{"model": "image captioner", "dataset": "pictures of board games with random positions, seen at a slant", "train_examples": 195000, "image_size": 64, "crop_scale_min": 1, "horizontal_flip": false, "tokenizer": "word", "vocab_size": 67, "encoder_arch": "res2net", "encoder_norm": "batchnorm", "encoder_activation": "hardswish", "encoder_depths": [2, 5, 2], "encoder_kernel_size": 3, "encoder_stem": "deep", "encoder_widths": [128, 256, 512], "fusion": "cross_attention", "decoder_width": 128, "decoder_layers": 8, "decoder_norm": "layernorm", "decoder_norm_position": "sandwich", "decoder_activation": "swiglu", "decoder_mlp_ratio": 2.67, "decoder_head_dim": 64, "decoder_fused_qkv": false, "decoder_bias": "qkv", "decoder_qk_norm": false, "decoder_layer_scale_init": 0.1, "decoder_parallel_block": false, "decoder_inner_norm": false, "decoder_positions": "sincos", "decoder_cross_attention_every": 1, "decoder_tie_embeddings": false, "init": "orthogonal", "optimizer": "muon", "muon_scale": "original", "lr": 0.013, "momentum": 0.9, "nesterov": false, "orthogonalizer": "polar_express", "adamw_lr_other_params": 0.0022, "grad_clip": 1.0, "cautious_weight_decay": true, "ema_decay": 0.99, "steps": 7900, "batch_size": 192, "epochs": 7.8, "lr_schedule": "constant", "warmup_steps": 230, "weight_decay": 0.03, "adamw_weight_decay_other_params": 0.05}
Rows from block 5 of the image encoder, named by matrix and row number. Each number is 128 + 24 x the weight over its row's rms, rounded and kept within 0 to 255. All counts start at 0. Numbers have three digits each.
# fc1: squeeze-excite reduce (encoder.blocks.5.se.fc1.weight, 32x256), inputs 0-85
fc1.0:146123105144127102123151105107141108139156143115131132131139123120093105148110107060115124084137124138105081097134138202130143111115111138126096115110119133112080110135153127159087127143145148090140143157123131138098137106068149148139116147142110130214140145
fc1.1:158119166138139173089127169111159101124133112102136123131137179140142112122145119148148139122094128114124150134127164176129122105126174106192151128101115121192112146127121108113147137108139116144079124132130120111128115114174133133123127080104093107099120122
fc1.2:087116109142163222141140094136064126126136156152132144123133077118117124141097134111095145124139110139140110118122110094122127128128127141097103132166129119088108147126150160129098127144123136105147116124115142151135131149242133136152120136138190150141124121
fc1.3:106138166131141112130140145104068154136079120137116108106155147099152101110120141082123078100150106136140132116115151100129149152158104108106137126094148098139136110129094125114188139100142176132115075114138125127060082119116152125123123132150111144143121141
fc1.4:114159157121141113134115117134126131204144099140120135168087103142119129108138115137119119126110132090147151122157158121103142171076172122140144152128092125110113165105191110123137148125102133107130125173162115121132162132098127120080129120122118140116104091
fc1.5:134160098143122158130123135138059093148135134123101150144162127143115165144134128133155121138123136139155146097091137127106144146127081128117118110148123118136129150156163156129146118148114135156069112167145125132110155116143138118105102131126125138163090120
fc1.6:123125133141121121163156111116120092145148141115108159124160103131125128141093127120112160118171110134098100176124118117135169166138055168098126153105139100123110138109181144150103110157143166143191112137127122142129160115089141138087133131156120144052116119
fc1.7:125108153131102155118102153128118095101125119140112146102106131102133134128145127158139115135115112135157141146114125149130115171122123103166165101156132128159081104166163158119145155129142143098141143227086108130118120137174114132104118101100112118088106090
fc1.8:162162177152114111093110134099167114135128107092109107127110202135130161139113149103128117123116158133126162157118135174119130111134118108105113124116129152140157141154094122140153102102130106132104115117127127128137112125101125129126108140089149131072125178
fc1.9:129133123139118136126107140121131098118132129115122153201124129136130121128137127120123119126140129121118122117169137127133132207129119133108125110119136126127130166117185210135118122118130127127124169151170133142123122127127111138126131126131122124117134116
fc1.10:112128139158146123107118127134116128213120133128103134127106111126132145110081132112150125122123137112105122176144120096125123156102122131156147148143137135117088180112255133174133134112113111143159136113127112121121131133130124115114115115107119144103112108
fc1.11:091111109145113071179144115125134102117144145115132157127155128120105106134098106129130138107183110131118123090128099025110157133135139173136103177138104095141135146105145127135105119163107156098172123152125125150073173144133130134072130140183105146140146130
fc1.12:136130134139136140115104141125131103207139135121125121152111137118131120117137129133090120135126113118130143119152145117120131139134119123088120128129114118132104142123236095216134119112129117111097125115168131112164090119109100133136131118112122111122148104
fc1.13:134147136151132144149151143122181051113159154101144165123159083116121098152143113148114147136154099157146096137120126137131154123132098151099143149114128100119136124112133133128102138139120170115112136129121147135094155152138153143124139110133131137105151113
fc1.14:136098160162132110148131175174104201109142115182104124099137120137126088114133147126110130146136154143130098133106114139157137105133118120167100171134135158135072155110131114147130173125115104131150111154111117109123142153151117115138108118136118127128123136
fc1.15:172123172123123130121131148124116154119108104146103105112126187133119127113168158145135111156109145135126184165136138204138129127117144109154140095120156151157159118163142121112156132122157114152130124108118111098155124142104110106128145142106126130117096150
fc1.16:137113153138133153083126164128145072114128118100109100130136124144126126139117125141148114116092114138135167131131138157128118105136152096175131129168127106161126114157142109136151133111133106126092125143141137120149114111193129118138122095067111131092139099
fc1.17:130161104138154150142126153131141126109126118121146146048137132135105128145121120112125149113142126155138110114084132093128146185112129131125133151114132116134151061124008134113133096137138143132132137075084138127077153124136137143145133119144105121092150141
fc1.18:119108146135139160119131103107151173110134130129134134119139164127137098127078119092155121127139123121114105123111144105099123121120132130148098117120139111134104140111152159112100160130139157096113132147125123126102143120124118144109105149141153123130105158
fc1.19:136113144134121102156136121098108028133148135086120135136131134133109092151102112145149131121160093147084128146149144156139145133123102159131122182140124086103126109120100112126126115151126156122171130134126126126127152133107139141080131093146070150167120092
fc1.20:119140156136109126122111166172094213109111119202125120139129111117162125119115141177112110159125143126158146141126143198151119110118184130180133118126124169163108153147116151118139152125125112119147141108158122098135121167097117112149135137122149122168101159
fc1.21:116131118132103150163151079119161174146139124122169128146127128151116154125139122118111149120131151125114095104128132128119128104127108114128157123105123103125115129141177109098123133130127136146142143194114122145105148160167121132120150160153161118185112117
fc1.22:148148141110146183061114145119133116115115112114113092134123115122144146131145142141118119137057135139139136184130162180144102124130092076105160115136156136118125112166126123130151125103135099170037131120140140111156085114158138129178138121055151112112123106
fc1.23:123127129129126100163140101130112143140129113151132135122128133116109131124160150102110152145151142128123117153132134093119132129127128140074080154098142155125144134113138149128129119137131125113155118121115129128121144141057110132140128185160192149144118138
fc1.24:147131129129124095137137175158119155120156122117125136106124146144144107132103102156149110141138128144137126118122111073118140122118170130179087107164127124198139113129211135152128143110137137086137105132130127145087132142136108122122098107120055128151123130
fc1.25:145127126095141165066105155130119150121105097131138076140100139116136152097121142131132085135047141125140144133136159146143077103117133063173136093128147140152128098156111092125150134090143088125161134119132134103148084120156126122177142111064138129173118134
fc1.26:130156120120154162123162140124145083131155155109111159094141114130160111125119149135123143137146116149168131151125127084142159131120123152119115156146140119123137139106131151113101127157133144130073089139127143150169139105153142145122106111154098122046138098
fc1.27:119127149127106110141111112118113125143083113115125119188114140150129138113114117145100132136139154120101138136168125199120110189119122137108151123106105118135098169161129134131157147129130134143156179225151111095116113142126095107107182113132112133166112100
fc1.28:142094154142128129135145099117114136155127129162110169167123126149147123145175118117155118131134132123131105170145107136125131144135152153102140122156144144144104118147186130161109127129150139159125129104112127107074108129096124134134149155161131120028141119
fc1.29:130110118161124118146140115109134074144151139094142168104147095130125106142114110120132142117155110139119071130128091215139155148130089164146100160097121098121117136103125141134075128153140149100138127134114127142134145117108139147103144124147078133216133113
fc1.30:091115118124124151123141082079151064127129141055144142124135129118080119140114117085131134096127108131099107103121112112100126147139081130066120143114128090086135130118127127119104100139119148133131138139115137145098136111157131138123143137130134136114140109
fc1.31:128141128119133134135093125133103113181129121134123127140103133147101126088119116129087113125127118090110144129157135132108126203097153135130137139098115117110112220131165171129137140105120119125122135124152121110143089126095125122106113116129130108109111102